Rows from block 3, named by matrix and row number. Rows with one number belong to one attention dimension. Each number is 128 + 24 x the weight over its row's rms, rounded and kept within 0 to 255. All counts start at 0. After the name is the row's rms in percent of the matrix's.
# q: attention query, key and value (stacked) (model.blocks.3.attn.qkv.weight, 768x256, the q third), inputs 0-127
# k: attention query, key and value (stacked) (model.blocks.3.attn.qkv.weight, 768x256, the k third), inputs 0-127
q.123 092 [150 125 114 124 136 132 127 170  95  71 113 116 139 136 105 101 130 152  97 137 146 113 154 137 160 142 119 155 107 165 162  92 107 154 121 128 104 158 128 104 162 142 154 129 104 154  97 106 138 127 120 148 108 111 189  88 121 104 131 170 152 112  84 136  99 116 136 141 151 108  87 141  89 109 101 102 154 139 114 131 134 124 114 108 148 150 111 131 145 121 113 120 170  81 105 164 107  97 161 111 119 134 158 124 117 125  93 121 103 181 154 100 158 130 110 113 158 161 148 123 126 150 133 118 141 151 132 130]
k.123 093 [114 167 123 126 173 174 114 114  90  91 103 138 129 106 123 134 122 106  78 139 117 119 141 141 114 133 139 122  94  99 132 154 106 160 160 133  76 115 150  88 183 171  95 160 110 105 103 125 107 136 161 141 126 158 106 182 133 130  99 145 102 109  91  83 120 129 158 134 129 153 150 124  97 160 133 127 134 124 127 113 113 110 160 119 143 111 110 144 102 143 111 130 120 138 130 108  89 129  92 140 161 109 127 170 115 179 110 113 125 138 175 104 147 121 153  93  51 165 117 123 157 157 145 136 155 129 118 106]
q.124 091 [125 113 178 119 113 128  92 135 127 167 111 111 154 136 132 122 142 108 149 137 117 164 120 140 157 141 126 113 119 124  59 122 119 122 109 123 121 129 119 110 134  91 112  87 119 141 114 159 109  73  78 138 110 154 149 173 109 123 103 109 124 116 146 134 160 127 130  67  98  96 162 132 126 139 162  87 117 100 160 101 106 122 160 155 147 124  67 122  94 140 129 162 149 116 166 106 128 101 152 159 122 139  98  82 111 142 142 138 143 133 200 118 154 141 136  85 126 124 141 129 148 113 117 155 159 170 140 131]
k.124 100 [120  94 175 126  93 113 156 140 127 126 135 121 145  96 116 115 163 103 186 181 122 143 166 126 139 133 140  81 108 107 154 120  96 163 105  97 119 167 175 138  86  87 139 137 122 152 118 164 121 139 142  97 122 143 116 134 116 154 126 139 165 126 134 165 128 133  82 118 118 188 106 114 138  91 133 139 126 115 140 153 121 160  97 137 122 134 144 157 148 108 165 127 125 103 122  73 129 144 155 127 155 134 150 128 140 118  99 134 119 135 119 128 164 118 155 133 100 135 130 120 130 106 133  91 114 133 129 106]
q.125 096 [ 97  92 148 112  83 116 149 161 108 109 114 100 154 116 100 110 118 146  84 155 175 128 159 112 120 138 150 111 132 160 152 134 127  99 133 135 160 106  91 134 128  93  46 100 112 117 119 128 111 115 153 127 117 118 119 103 143 113 124 133 164 152 151 135  76 130 139 104 136 134 135 156 107 140 145 106 128 138 140 127 154  87 132  44 171 121  81 120  99 121 124  99 152  96 119 114 171 101 104 111 133 107 116 110 128 137 111 147 169 105 143 138 128 114 107  83  99 127 126 152 127 139 122 128 127 144 148 130]
k.125 096 [ 96  94 108 126 182 122 152 162 149 115 150 164 156 140 153 183 158 142 132  91 130 106 163 112 129 162 157  91 143 136 124 103 143 155 162  97 163 157 105 110 142 135 129 112 116 100 121 107 119 104 124 108 123 114 141 128 145 117 124 160 109 134 136 148 140 140 167 165 150 131 135 191 142 137 100 117 130 143 134 110 112  86 123  97 116 113 162 138 146 135 143 111 143 131 176 154 125 166 131 171 116  90  89 139 128 132 118  99 140 152 141 106 125 140  83 142 132 130 114 140  90  94 123 122  83 122 137 124]
q.126 095 [123 117  94 140 139 135 156 152 132 138 111 148 140 104 112 104 135 121 127 148 107 143 147 139 102 149 172 116 126 140 123 141 114 134 126 121 129  99 127 121 143 113 149 119 122 118 168 149  87 168 129 113  91 156 130 134 115 103 164 153 145 119 156 132 122 177 134 147 130 116 129 168 116 121 113 126 195 102 115 128 117 172 100 134 137 114 136 119  97 111 122 152 142 134  91 169  75 133 158 166 115 117 147 133 100 154 166 120 149 141 152 161 146 132 110 130 164 164  73 104 132 111 129 138 107 118 135 110]
k.126 098 [115 113 113 120 137 173 118 160 115  75 104 139 116 133 151 120 123  92 118 126 149 148 154 131 128 140 182 109 133 166 147 113 153 147 119  65 124 145 150 123 161  91 141 134  96 160 126 133 110  69 131  99 142 128 154 123 117  92 124 139 153  87 150 137 146 110 139 116 140 125 136 104 107  99 120 145 113 106 129  92 146  85  86 136 119 129 147 153 112 144 140 141 143  86 125 146 121 127 117 137 114  76 136 121 126 108 148 119  92 149 144 129 126 130 159 111 126  96 125 166 144 152  89 134 136 129 138  71]
q.127 095 [139 105  96 138 150 114 118 114 126 145 165 119 115 156 129 175 151 142 134 161 151 151 119 123 139  93  96 171 146 120 104  98 122 181 144 119 104 173 148  99 160 192 160 134  99 163 154 171 158  89 164  99 145  97 140 134 138 122 111 140 133 135 118  98 121 144 118 110 116 164 118 126 133 120 151  92 148 121 147 146 118 127 118 148 110 146 132 121 114 149 115 111 167 161 147 111 101 156 119 114 152  80 128 146 148 121 144 121  88 185 152 112 109 130 129 149 181 124 127 103 126 159 135 112 130 151 153 129]
k.127 096 [149 122 113 165 124  90 144 134 116 160 138 135 149 143 167 149 128 122 129  88 121 125 157 138 133 117 165 145 128 126 177 129 138 115 154 115 111 105 152 114 155 164 100 105 137 140 119 116 153 125 119 103 230 164  66 138 192  99  95 168 123 165 129 162 110 126 117 145 126 165 122 103  98 126 112 145 123 114 120 160  98 122 120 118  74 131 113 118 121  91 133 164 132 161 132  94 148 108 112  77 120 150 120 112 147 108 139 133 185 117 158 123 151 139 160 117 118 122  93 143 163 157 115 140 141 126 151 167]
q.128 107 [ 76 124 118 145 112 150 156 152 129 152  99 127 151 108 121  89 131 103 121 198 124 111 142 126 126 153 121 124 125  95 131 150 106 138 149 101 117 153 116 117 138 129 114 173 111  87 140 150 139 121 167 185 122  95  78 110 144 157 106 140 123 115 118 113 121 114 164 131 134 122 128 140 107  92 163 103 141 150  86 153 141 148 137 103 124 122 131  88 115 116 139  84 117 119 130 157 125 141 131 144 187 122 196 119 108 137 169 156 159 168 193 137 142 159 109 170 119 114 105 102 127 171 139 109 144  93 156 131]
k.128 099 [143 123 154 131 117 142  77  74 115 114 101 151 112 104  82 104 136 163 134 112 108 152 104 177 117 115 157  83 116 117 119  84 140 165 152 186  98  96 174 127 129  82 130 143 161 113 118 114 128 121 141 119 119 150 159 171 158 140 145 112 136 140 189 147 167 145 122 148 110 154 121 145 137 148 132 146  92 140  84  87 135 111 129 107 118 109 125 133 143 114 107 176 134 135 167 139 151 139 164 141 123 182 151 115 174 106 115 136 134  95 108 118 161 141 144 153 122 135 133 141 114  99 140 109 161 104 134 123]
q.129 115 [168 137 114 137 117 125 124 134 128 132 130 142 153 113 161 131 102 147  74 135 123 161 215  97 129 112 104 145 112  99 127 116 165 110  91 135 137 129 169 170 129 122 147 130 124 170 143 165 126 133 119  69 120 153 146 162 137 135  97 117 139 121  89 128 143 103 162 164 104 148  97 107 127 134 119 122 140 135  99 134 136 122 162 129 177  93  80  97 141 128 174 136 141 111  92 134 104 120 102 107 163 139 160  75 181 130 149 151 106 152 158 154 147 130 168 138 134 173 166 111 187 148 127 151 122 105 114  95]
k.129 103 [141 136 146 130 105 151 109 149  94 110 105 144 110 174 160 115  81 117 169 154  86 140 136 148 127 151 136 154 145 133 106 129 131 133 111 144 116 124 113 110 187 154 150 119 153 153 138 108 128 133 161 109 144 112 101 117 125 135 141 145  92 124 103 123 112 125 130 151  98 146 136 128 130 132 143  81 105 147 106 152 148 143 115  79 102 108 179 126 113 116 117 119 132 153 131  91 132 161 110  85 123 127 119 171  93 106  91 165 121 131 162 125  83 100 113 157 160 146 101 105 162 129 158 168 121 134  98 100]
q.130 108 [133 151 159 158 152 111 129 113 104 144 124 144 112 122 120 132 101 117 128 124 138 111 124 124 125 131 117 167 177 116 156 149 127 119 124 122 120 160  91  83 119 126  94 109 139 122 143  80  97 129 110 155 116 148 109 159 113 101 122 137 137 135  96 166 111 113  82 129  84 133 103 156 100 132  76  96 127 165 136 100 145 101 124 122 101 122  89 129 151 110 119 126 101  92 155 110 144  79 158 136 136 149 135 133 108 129 120 139 141 114 129 130 128 134 148 124 126 138  92 106 118  88 141 149 161 148 122 144]
k.130 102 [111  95  98 101 154 129 129 131 154 125 126  94 138 128 139 142 110  98 152  86 149  75 167 128 127 182 149 133 162 106 148 123 171 127 131  89  84 106 128 142 141 133 137 131 134 100 142 109 160 127 129 156 132 109 160  89 121 132 172 106 101 122 141  79 113 173 131 146  92 148 170 116 137 152 182 144 135 130 110  87 133 120  94 115 128  91 150 123 148 162 124 112  96 155 157 150 123 134 118 115 115 101 160 134 130 130  92 144 124 122 120 144 156 126  92 129 186  73 155 175 121 145  99 113 123 116 134 126]
q.131 102 [142 128 131 116 141 138  81  90 141 102 105 147 142 145 117 135 139 155 120 108 135 180  67 128  98 128 149 127 175  93  61 140 166 101 115  97 145 102 162 142 129  95 104 145 132 172 133 123  82 125 130  88 145 100 144 130 143 131 118 158 149 116 112 101 119 142 139  86 127  96 115 111 136 107 101 125 131 144 132  87 134 140 148 132 130 113 118 100  95 132 171 110 151 120 104 133 126 140  94 123 150 165 138 137 143 106 162 115 156 124 141 127  96 116 130 115 119 110 134 116 110 125 126  86  80 116 127 164]
k.131 095 [148  92 141 150  81 140 126 137 104 179 116 168  95 104 138 132 129 133 118 122 132 165 147 120  99 129 123  95  84 117 160 110 117 171 149 138 108 134  76  92 136 180 161  83 110 108 124 167 145 100 142 118 148 138 131  94 111 129 144 110 123 129 130 116  60 137 132 104 144 149  84 111 135 136 149 164 106 148 156 150 112 120  91 123 104 125 110 134  93 122 127 152 102 160 130 166 155 102 107  87 129  87 164 101 110 108 152 154 110 133  97 117 131 121 147 133 107 134 118 148 129 175 171 109 203 146 121 110]
q.132 107 [137 101 119 111 120 172 117 126 127 181 134 115 128 107 153 154 112 119 121 200 155 173  93 129 190  90 131 135 135 112 123 181 161 192 141 118 130 152 114 161 110 105 150 167 164 157 101 153 132 139 135 124 172 161 143  76 134 100 133  94 143 136  92 123 117 123 122  78 114 130 128 105 110 118 129 115 141 136 118 122  86 133 145 149 113 159 165 135 122 122 132 137 102 130 103 109 108 145 147 132 137  90  98  97 129  80 139 129 113 126 128 139 138 196 151 118 117 149 107 100 129 121 143 124 140 144 128 137]
k.132 099 [144 111 142 153 101 112 140 131 108 115 151  97 117 154 113 117 131 137 152 150  88 125 148 120  85 106 150 135 143 117 131 131 112  54  98 118 131 147 170 157  90 131 145 110 143 143 138  73 129 152 107 114 113 137  98 136 153 151 175 115 114 130 132 166 186 100 120 106  89 103 116 128 124 110 138 120 109 122 113 141 147 117 121 165 116 154  93 158 147 102 109 126 125 139 123 156 137 102 118 151 115 120 116 127 116 131 135 171  86 185 146 107 119 112 129 157 135 127 124 133 141 175 113 108 106 140 119 183]
q.133 106 [162 139 125 154 121  95 134 141 184 137 127  98 105 146 136 128 142 170 146  92 159 132 114 170 162 128 134 128  94  89 126 133 159 130 156 132 118 114 156 126 117 137 116 128 116 113 133 149 170 133 141 139 111  79 148 110 114 141 145 122 147 131 117 145 138 110 146  59 155 103 136 127  94 163 146  88 109 135 107  92 169 158 137 156 125 144 163 131  84 166 107 134 107 125 186 102  94 119 133 142 167 100 120 120 144 104 136 122  86 142 118 109 135 145  93 118 100 158 159 121 113 106  95 146 166 144 135 144]
k.133 102 [115  87 127  86 142 102 145 110 124 141 171 149 119 102 174 152 180 148 141 156 131 109 137 130  78 110 116 128  92 142 112 159 133 127 129 129 116 124 130 118 152 122  98 138  97 102 127 120 124  86 153 126 135 106 106 155 131 194  89 143 187 125 128 113 114 107 100 149  73 105 121 101  95 113 127 103 141 125  91 138 120 142 143 101 124  92 128  79 136 122 142 152 138 129  89 136 125 132 128 119 122 120 118 171 136  93 173 157  96 135 148 145  94 115 155 131  90  89  78 159  95 100 169 105  95 105 105 133]
q.134 108 [120 114 132 146 101 105 120 119 139 146  70 115 119 141 165 111 173 130 107  88  85 105 132 139  93 141 119 122  84 128 111 133 132 139 131 137 101 127 139 112 111 118 129 149 149 138  87 101 115 124 102 157 142 131 112 156 107 124 122 126 143 145  38 150  90 139 127 136 128 140  76  84 113 137 100 134  90 115 118 120 160 124 125 138 136 154 131 153 160 166 124 128 131 131  93 128 137 130 139 108 120 146 115 136 104 115 130  83 124 134 161 177 129 105 137  72 162 142 126 151 106 109 157 111 120 118 145  89]
k.134 103 [143 132 167 116 144 137 134 105 136 128 134 130 102 184 107 166 115 136 143 125 103 158 118 121 142 148 145 141 177 132 146 120 142  71 139 147 134 126  96 124 196 169 158 148 139 116 136 137 162 133 122 133 151 127 105 181 120 117 136  86 166 133 124 120 122 115  96 135 126 129 146 171 135 110 147 124 156 112 155  97 143 138 118 104 129 133  69 132 120 104 131 120 103  82 111 134 149  58 120 120 140  99 144  98 115 116 117 104  87 131 119  83  94 133 119 108  99 138 132  87  97 129 124 137  99 126 157 120]
q.135 109 [166 157 121 116 117 134 123 107  72 147 101 125 159 144 119 117 133 118 150 115 135  98  95 156 165 143 101 139 159 134 114 147 120  71 131 112 111 100 129 119 123 168  85 112 129 140 128 131 138 115 119 163 124  94 174 126 124 140  71 107 125 133 136 137 104 119 126 140 161 160 148 118 129 121 177 134 117  98 113 110 154 162  92 129 107 123 135  95 130 154 145 108 112 135 182 140 159 149 154 142 116 143 146  82 111 163  69 120 130 126 111 169 121 178 129 138 114 138 144 139 137 162 110 126 114 120 131 164]
k.135 103 [169  84 126 168 148 120 133 190 121 138 112  94  93 139 150 163 110  84 136  92 133 131 156 119 130  95 121  98 117 111 156 153 104  81 126 112 152  92 150 108 147 136 173 168 156 100 151  72  97  70 113 121 122 107 138 125 155 130 134 135 118  91 170  98 125 101 133 116 137 147 121 150 108 154 127 161 119 109 149 150  99  83 119 144 132 105 101 141 104  78 140 129 128 147 141 100 105 132 127 192 120  80 109 121 138 109 109 163 164  88 135 160  86  93 140 111 139 129 139 133 114 120 142 140 121 112 117  92]
q.136 109 [124 124  95 123 136 116 113 105 123 132 119 106 109  79 139 144 147 138 133  80 114 121 152 136 136  91 124 123 155  90  90 111 138 104 140  94 106 189 129 127 107  94  98  72 121 143 134 103 150 127 139 112 127 127 112 163 121 144 154 118 140 138 154 129 139 144  98 144 156 177 116 111 109  96 115 131 115 124 139 156 120  79 110  79 121 143 145 119  90 171 110 146 109 136 118  94 123 103 164 146 115 121 146 127 164 132 111 124 136 143  99 100 124  78  94 114 105 134 149 131 116 135 125 116 155 137 120 108]
k.136 102 [112 106 131 117 138 154 127 137 128 133 108 103 121 113 154 111 126 155 115 115 160 151  97 132 113 162 189 132 118 137 161 147  62 183 136 152 145  81 120 135 151 116 151 171 142 134 130 138 105  96 127 164  92 130 123 140 137 149 151 145 166 128 143 115 137 141 117 135 113 138 108 109 105 122 148  85 131 141 120  85 155 136 153 141 160 118 135  94 141  85  90 130 126 127 148 148 164 124 117 153 128  98 134 162  67 147 104 118 151 133 150 142 108 128 157 108 102 110  63 138 148 108 124 147 103 128 148 162]
q.137 111 [114 116 123 103  85 125 142 149 178  99 135 124 113 135 118 157 122 100 123 138 125 137 130 137 168 102  88  74  97 166 108 148 124 125 102 116 146 154 112 101 120 141 130 102 163 163 109 151 142 122 140 121 137 208 120 132  91  75  55 155 105 115 116 134 115 118 176 115  84 142 120 141 106 103 115 147 131 137  91  80 129 145 113 116 128 116 128 160 127  92 114 119 139 141 152 156 124 144 176 146 157 130 116 112  87 108 119 140 119 134 119 121 129 127 119 116 123 113 171 160 162 121 164  84 127 151  58 113]
k.137 097 [131 131 142 124 133  93 111 115  96 124 144  73 116 131 114 128 102 150 108 174 133 137 152 130 135 131 186 129 146 130 147 122 101 157 127 153 111 130 117 102 106 143 124 159 114  91 160 149 107 114 115 114 142  88 125 116 116 150 101 131 127 153 121 112 151 148 153 146 129  99 120  96 155 136 109 109  82 108  81 163  93 112 158 160  75 158 145 119 141 151 105 111 136 141 111 126 100 108  96 146  92 110 167 117 161 143 104 143 159 105 148  99 142 107 151 145 104 144 105 141 149 135 149 124 141 131 164 160]
q.138 103 [125 118 164 103 177 152 182 161 133 132 123 108 144 152 163 137 118 111 138 140 161 106 187 121 149 134 147 138 126 106 172 148 131  88 160 133  98 101 147 144 161  90 119 100  98 124 124 101 148 119 111  44 125 108 106 126 103 126 122 162 141 123 118 147 131 127 146 152 111 149 137 171 156 123 102 142 149 128 157 108 136 103 124 122 118 158 129 126 129 179 147 132 121 150 133 117 137 120 123  83 108 115 129 112 115 134 126 167 144 117 154 127 113 167 143 139 113 137 127 146 157 152 125 123 153 150 162 112]
k.138 100 [157 139 179 143 112 121 135 137 151 145 128 162 160 142 143 139 111 101 111  76 101  67  92 145  99  98 160 110 157 137 113 107 133  79 110 137 158 107  89 140 107 117 169 141 140 129 124 157 105 137 138 133 173 152 135  94 147 144 124 132 134 137 197 141 108  96 162 129 173 159 118 137  86 113 110 104 105 113 149 165 111 180 105 170  64 118 175 196 141 124 133 137 103 162 109 176 149 106 132 127 124 100 160 126 145 155  79 164 103 150 114 110 124 119 159 144 168 108 128 119  84 142 104 137 109 115 118 137]
q.139 102 [100  86 117 131 148 142 139 120 137 121 131 165 150 133 114 152 126 150 154 156 138  79 124 145 126 131 149 146  78  65 123  91 108 133 122 115 152 137 154 121 114  88 113 132 150 138  82  94  89 175 101 127 143 109  87 146 146 149 135 121 129 114 160 110 114 122 183 114 131  94 145 129 128 126  61  92 119  94 126 158 110 122 108 113  80 109 164  99 105 165 158 149  85 140 107 135 134 114 136 107 148 132 167 126 125 105  89 108  77 136 139 112 131 123 129 142 118 114 106 131 116 125 148 128  81 145 115 187]
k.139 098 [129 164 107 159 143 143 108 121 121 141 144 159  73 132  96  99 160 125 131 134  79 187 135 106 164 123 128 136 109  98 116 148 126 115 142 142 101 112 109 118 132 135 136 140 110 124 143 118 126  84 140 115 106 165 121 139 136 176  75 140 112 134 146 101 122 106 111 148 107 133 101 132 169  95 143 133 148 104  97 154 141 112 142 137 153 106 128 166 142 124 101 145  93 137 170 163 135 112 156 144 117 138 157 168 136 102 157 109 113 105 140 101 143 127 158  84 142 110 146 117  96 125 117 104 185 102 155 157]
q.140 097 [108 128 140 138 130 121 135 139 140 140 136 127 161  83 101 122 140  95 132 141 167 150 112 121 109 187 106 139 129  99 149  98 116 127 151 151 142 131 121 126 112 207 114 178 142 137  88 100 170 108 114  57 100 145 129 120 126 128 162  78 132 113 131 147 117 130 118 130 134 153 102  92 141 114 157 161 148 135 175 128 134 111 142 111 171 167 146  97 120  87 121 164 142  89 116  89 109 128 140  82 167 143 157 121 155 105 104 148  99 140 187 130 153 177 126 125 134 114  89 117 123  96 107 110 163 121 122 114]
k.140 094 [137  83  46 131 138 180 122 128 114 115 108 147 114 119 114 107 116 131 114 158 135 111  68 112 118 136 106 136 105 124 117 122 181 107 117 136 137 143  93 145 147  81 136 101 152 112 143 128  98 125 131 141 153 124 134 181 141  92 156 127 157 119  91 139 125 137 146 148 151 101 129 149 159 110 146  73 118 159 138 107 121 156 103 136 151 114  95 151 131 181 143 105 124 126 117 157 128 103 133 144 115  94 118 154 143 143 154 113 145 147 155 136 117  46 110 145 131 182 152 130 102 146 153 163 118 133 131 129]
q.141 110 [152 170 162 132 114 122  60 121 177 153 139 137 118 111 115 159 165 132 135 107 145 149 112 119 115 133 132  93 104 159 154 165 132 152 138 155 133 102 102 104 135 109 149 110 125 105  77  77 110  74 139  59 157 114 123 101 131 103 109 119 149  90 138  93 124  83 147  98  90 140 123 126  97 155  94 150 127  89 134  97 148 123 131 101 153 123 149 121 100 151  86 127 120 144 175 111 166 151 144 141 137 133 169 132 129 140 102  73 147 109 151 138 152 138 156 112 119 179 109 135 148 164 140 151 143 110 101 110]
k.141 094 [150 140 129 103 130 130 148 118 102 163 123 103 119  96 119  86 110 114 167 107 149 117 117 115  95 124 149 143 153 115 156 139  62 136 148 141 147 126 112 120  94  96 121 144 125 131 133 133  99 118 109 154 104 212 162 154 114 154 138 117 153 116 138 134  99 161 122 149  93 120 129  99 128 122 165  93 120  95 155 134 154 131  99 121  78 149 140 154 135 107 179 103  95  91  62 118 147 125  95 137 131 163 126 128 107 131 147  91 131 148 136 131 131 120  87 167 171 125 121 131 125  98 143 149 156  89 149 109]
q.142 109 [122 135 112 114 116 133 154  90 131  89 121 163  96 110 143  89 109  96 134  72 177 146 119 135 113 119 113  85 101 126 170 104 138 109 188 101 114 102 184 166 102 129 108 169 102 147 111 126 108 103 136 101  98 178 136 156 116 114  66 108 167 151 116 130 121 126 127 126  73 141 121  76  99 166 141 173 128 108 135 112 107  99  94 117 124 132 129 100 133 118  99 138 105 149 115 125 131 137 144 142 130 112 124 136 105 168 163 108 141 136 128 118 139 116 110 140 132 112 159  94 152 116 105 104  96  93 121 150]
k.142 095 [128 148 104 120 159  97 116 122 104 144 121 118 132 116 142 107 136  99 148 154 104 117 127 135 128 156 136 146  74  98 118 119 130 155 118 167 123 113  88 126 130 120 142  80 131 131 144 131  73 153 126 110 112  83 130 122 140 107 155 159 117 121 103  93 107 150 121 126 140  73 136 149 163 116  95 146 136  99 107 131 124 114 108 107 174 131 157  97 117 134 176 126 103 172  94 184 109 116 147 126 113 103 148 134  97 120 116 122 123 147 113 112 122 105 149 113 151 158  94 137 101 129 122 174 114 139 164 162]
q.143 112 [146 141 154  95 113  99 146 159 120  93 126 145 154 131 113 135 114 151 101 135 136 115 100 106 125 146 133 133 178 122  97 110 152 100 114 120 151 133 121 111 139 118 117 130 105 124 151 149 159 141 168 156 135 102  95 133 131 129 141 130 175 154 112 133 101 141 104 106 131 158 160 126 150 152 106 130 107 146 162  93 127 165 126 134 106 147 126  96 125 149 163 137  72 102 127 125 128 147 148 125 134 125 164 118 147 174 111 125 118 123 104  93 128 124 112 124 118 129 170 127 169 120 141 143 103 127 180 142]
k.143 099 [109  73 168 142 113 191 156  97 115 177 106 130 131 102 126 121 121 136 156  86 188 111 153  94 150 124 133 138 113 109 102 103 109  93 118 120 186 149 140 137 119 153 144 102 147 138 107 132 174 129 133 140 106 118 137 120 132 110  71 133 114 142 107 125 163  97 149 121 130 112 132 117 114  95 125 139 121 106 125  88 141  96 103 111 120 109 132 144  86 104 149 102 149  78 154 162 131 123 106 122 130 160 165 166 126 113 122 111 173 139 154 123 166  85 116 136 135 101 155 115 155 117 159  86 114 173 151 157]
q.144 105 [ 97 175  95 115 164 132 135 121 126 162  68 113 100 147 126 145 113 103 136 122 125 132 198 147 145 125 153 136 103 165 153 151  90 135 118 125 128 148 144  92  94 158 131 118 127 126 142 112 147 170 123 139 114 100 114 110 101 147 111 123  96 146 137 125 138  96 144 136 126 121 130 160 121 128 100 134 113 107 116 109 130 108 116 122 135 103 120  88 121 153 126 147 128 143 143 177 145 123 147 147 147 127 151 114 142 125 155 118  80 126 101 166 132  98 117 151 129  97 160  98  82 161 117 135 144 137 164 165]
k.144 104 [132 114 103 133 106 144 160 159 170  97 149 142 120 109 165 134 149 145  77 155 161 131 105 137 126  95 121 140  98 151 112 118 143  99 129  96 119 131 118 111 134  89 143 160  98 158 133 121  90 183 146  81  94 171 132 124 170 153 153 149 111 111 150 131 113 146 153 109 160 152  97 116 170 116 107 162 108 144  66 124 148 148 162 158 134 161 137 103 108 120  94 181  93  89 169 149 144 112 176 101 106 114 112 119 134  83 159 115 129 143 129 128 115 129 100 154 124 106 115 144 133 123 154  85 127 102 120  96]
q.145 100 [141  94 110 125 121 104 116 116 137 129 110 127 103 144  98 139 144 168 133 133 107  55 118 126 132 117 104 134 162  93 174 134 123 134  99 154 132 163 165  78  60 149 135 149 120 104 149 145 133 146 140 126 172  99 136 138 113  97 144 155 144 101 191 115 125 124 150 131 131 140  98 105 137 147 133  92 165 127 153 152 164 162 135 123 139 105 158 150 162 148 105 136 121  85 132 101 134 102 102 114 108 126 126 126 148 134 119 116 108 126 133  91 144 132 104 143 122 125 138 138 171  95 150 112 130 115 122 125]
k.145 100 [139 162 150 107 114 165 103 125 112 138 113 150 139 157 155 115 127 147 147 153 108 129  92 119 114 107 136  94 126 114 152  91 144  70 155 109 143 119 117 139 113  89 139 121 132 146 123  99 189 125 135 110 159 149  84 120 155 116 123 130 101 158 133 116 135 133 114 130 126 130 131 118 120 141  94  77 141  84 126 117  72 134 111 115 133 136 120  91 166 113 128 167 158 128 146  82 112 117 159 135 157 119 122 109 108 114 160 123 162  88 158 132 133 134 151 115 130 125 139 102 129 137 138 155 122 145 150 128]
q.146 108 [147 121  98 115 149 138 179 122 140 115 124 154 123 113 108 160 139 136 121 100 124 105  65 168 148  97 105 144 169 145  94 130 134 107 130 133 171 120 126  77 121 133 104 157 129  92 138 109 139 139 143  92 144  96 163 130 131  91 106 150 179 110 128 133 147 137 144 113 120 115 104 135 143 139 135 113  75 150 148 112 123 135 114 132  88 105 143 101 166 167 128  98 117 144 141  83 155 156 115 135 153 129 133 163 150 106 129 176  74 119  96 125 120  92  84 128 159 118 114 116 164 146 156 137  69 121 155 125]
k.146 099 [150 101 169 129 108 125 113 138 161 111 140 158 139 106 143 131 144 188 139 118 123 134 139 143 199 140 157  92 114  98  86 154 131 148 124 121  94 139  71 146 131 116 141 147 124 111 132 128 162 155  97 106 112 175 143  97 116 168 133  98  95 131 125 101 143 101 131  83 149 118 129 106  89 123 155 140 126 140 139 147 102 105 117 139 160 149 136 133 166 108 122 115 170 145 111 157 104 113 129  84 121 125 120 139  85 106 168 135 157 122 122 147 111 122  86 175 130 105 152 102 165 153 145 178 162 128 107 117]
q.147 107 [116 102 137 136 164 146 150 135 153 119 141 143 115 152 104 151 114 186 130 103 181 133 147 113 155 102 128 141 104 141 110 123 143 110 112 132 147 159 107 144 106 134 132 154 147 110  86 106 124 137 191 186 162 133 137 122 106 174  99 116 158 148 118 121 148 100  83 137 124 155 106 154 121  82 120 102 160 146 118 155 142 138 123 159 107 148  94 124 140 126 150 143 126 123 156 117 151 161 170 128 138 119 122 137 110 114 117 133 132 117 103 146 112 109 101 149 111 136  98 138 124 137 137  90  73 132 177 135]
k.147 102 [180 118  82 118 110 129  94 142  91 147 141 133 108 106 151 121 134 150 171  87 165 147 129  67  94 102 122 164 112 115 164 127 103 150 101 146 113 111 146 152 134 153 129 128  87 101 146 104 137 125 126  99 103 141 108  89 124  97 129 127 125 134 156 156 135 167 137 129  96 130 141 128 105 160 152 155  74 104 148  90 128 156 136 110 130 138 140 129 170 144  91 174 110 159 154 147 144 124  95  98 165 106  66 135 150 152 127 136 149 119 137  93 138 138 152 119 155  97 143 139 134 101 140 175 123 118 120 162]
q.148 105 [150 147  81  82 112 106 162 110 130 109 147  83 103  81 127 123 166 107 143 149 148 130  93 143 124 137 176 126 118  97 162 129 121  81  83 143 146 149 140 164 116 135 115 118 118 116 130 143 105 143 101 131 114  67 148 135 152 149 136 154 154 164 139 138 127  98 130 148 142  91 108 156 104 144  80  95 117 131 106 146 136 153 123 132 131  87 121 117 107 122 147 162 105 133 106 154 153 176  91 132 131 168 159 126 142 113 135 123 135 120 138 159 106 158 151  93 158 153 130  99 154 166 123 134 122 111 167 115]
k.148 097 [120 149 131 105 170  77 101 108 133 155 176 184 108 121 150 130 131 126 139 110  98 148 124 150  88 124 148 162 138 147 101 146 174 126 118  90 130 188 168 136 131 138 147 142  79  62 123 124 159 104 164 113 122 145 127 159 119 137 137 120  64 134 128 135 119 121 114 131 141 116  98  88 108 135 107 159 124 146  90 158 153  92 131 107 115  96 144  99 130 149 147 146  94 159 157 127 151 120 118 137 113 120 114 144 153  97 144 105 128 140 113 143 157 118 127 128  73 119 175 115  90 113 130 156 183 159 145 130]
q.149 109 [114 118 126 107 107 129 120 160  77 154 163 149 108 154 137 162 117 156 110  72 104 167 103 172  85 103 135 101 115 159 130  59 111 124 128 133 137  92 169 162 138  81 126 144 113 102 120 119 110 122 127  91 126 135 128 100 107 105  79 111 113 148  78 161 166 137 130 141  92 137 135 142 163  98 108  97  95 155 111  99 144 101 117  97 117 127 150  94 127 126 113 139 103 116 161 129 134 130 107 126 146 169 160 129 127 127  78 117 129 117 157 101 118 141  97 127 126 130 147 101  94 140  86 163 142 137 141 105]
k.149 098 [132 149 131 147 132  75 160 131  84 178 140  96 113  89 105 147 145 153 115 144 105 120  84 118 150 146 116 187 156 106 113 110 132  77 124 137 147 129  97 118 145 124 116 130 133 136 128 130 113 129 101 115  91 118  75 124 135 122 101 150  80 138 169 118  95 106  97 145 113 131 132 133 129  98 151 110 140 117 106 124 134 110 111 122 135  90 144 160 122 131 129 147  76  94 103 182 113 132 134 160 118  90 161 144 113 156 144 109 101 135 131 148 120 114 147 101 164 108 110 150 180 135 132 128 150 110 113 115]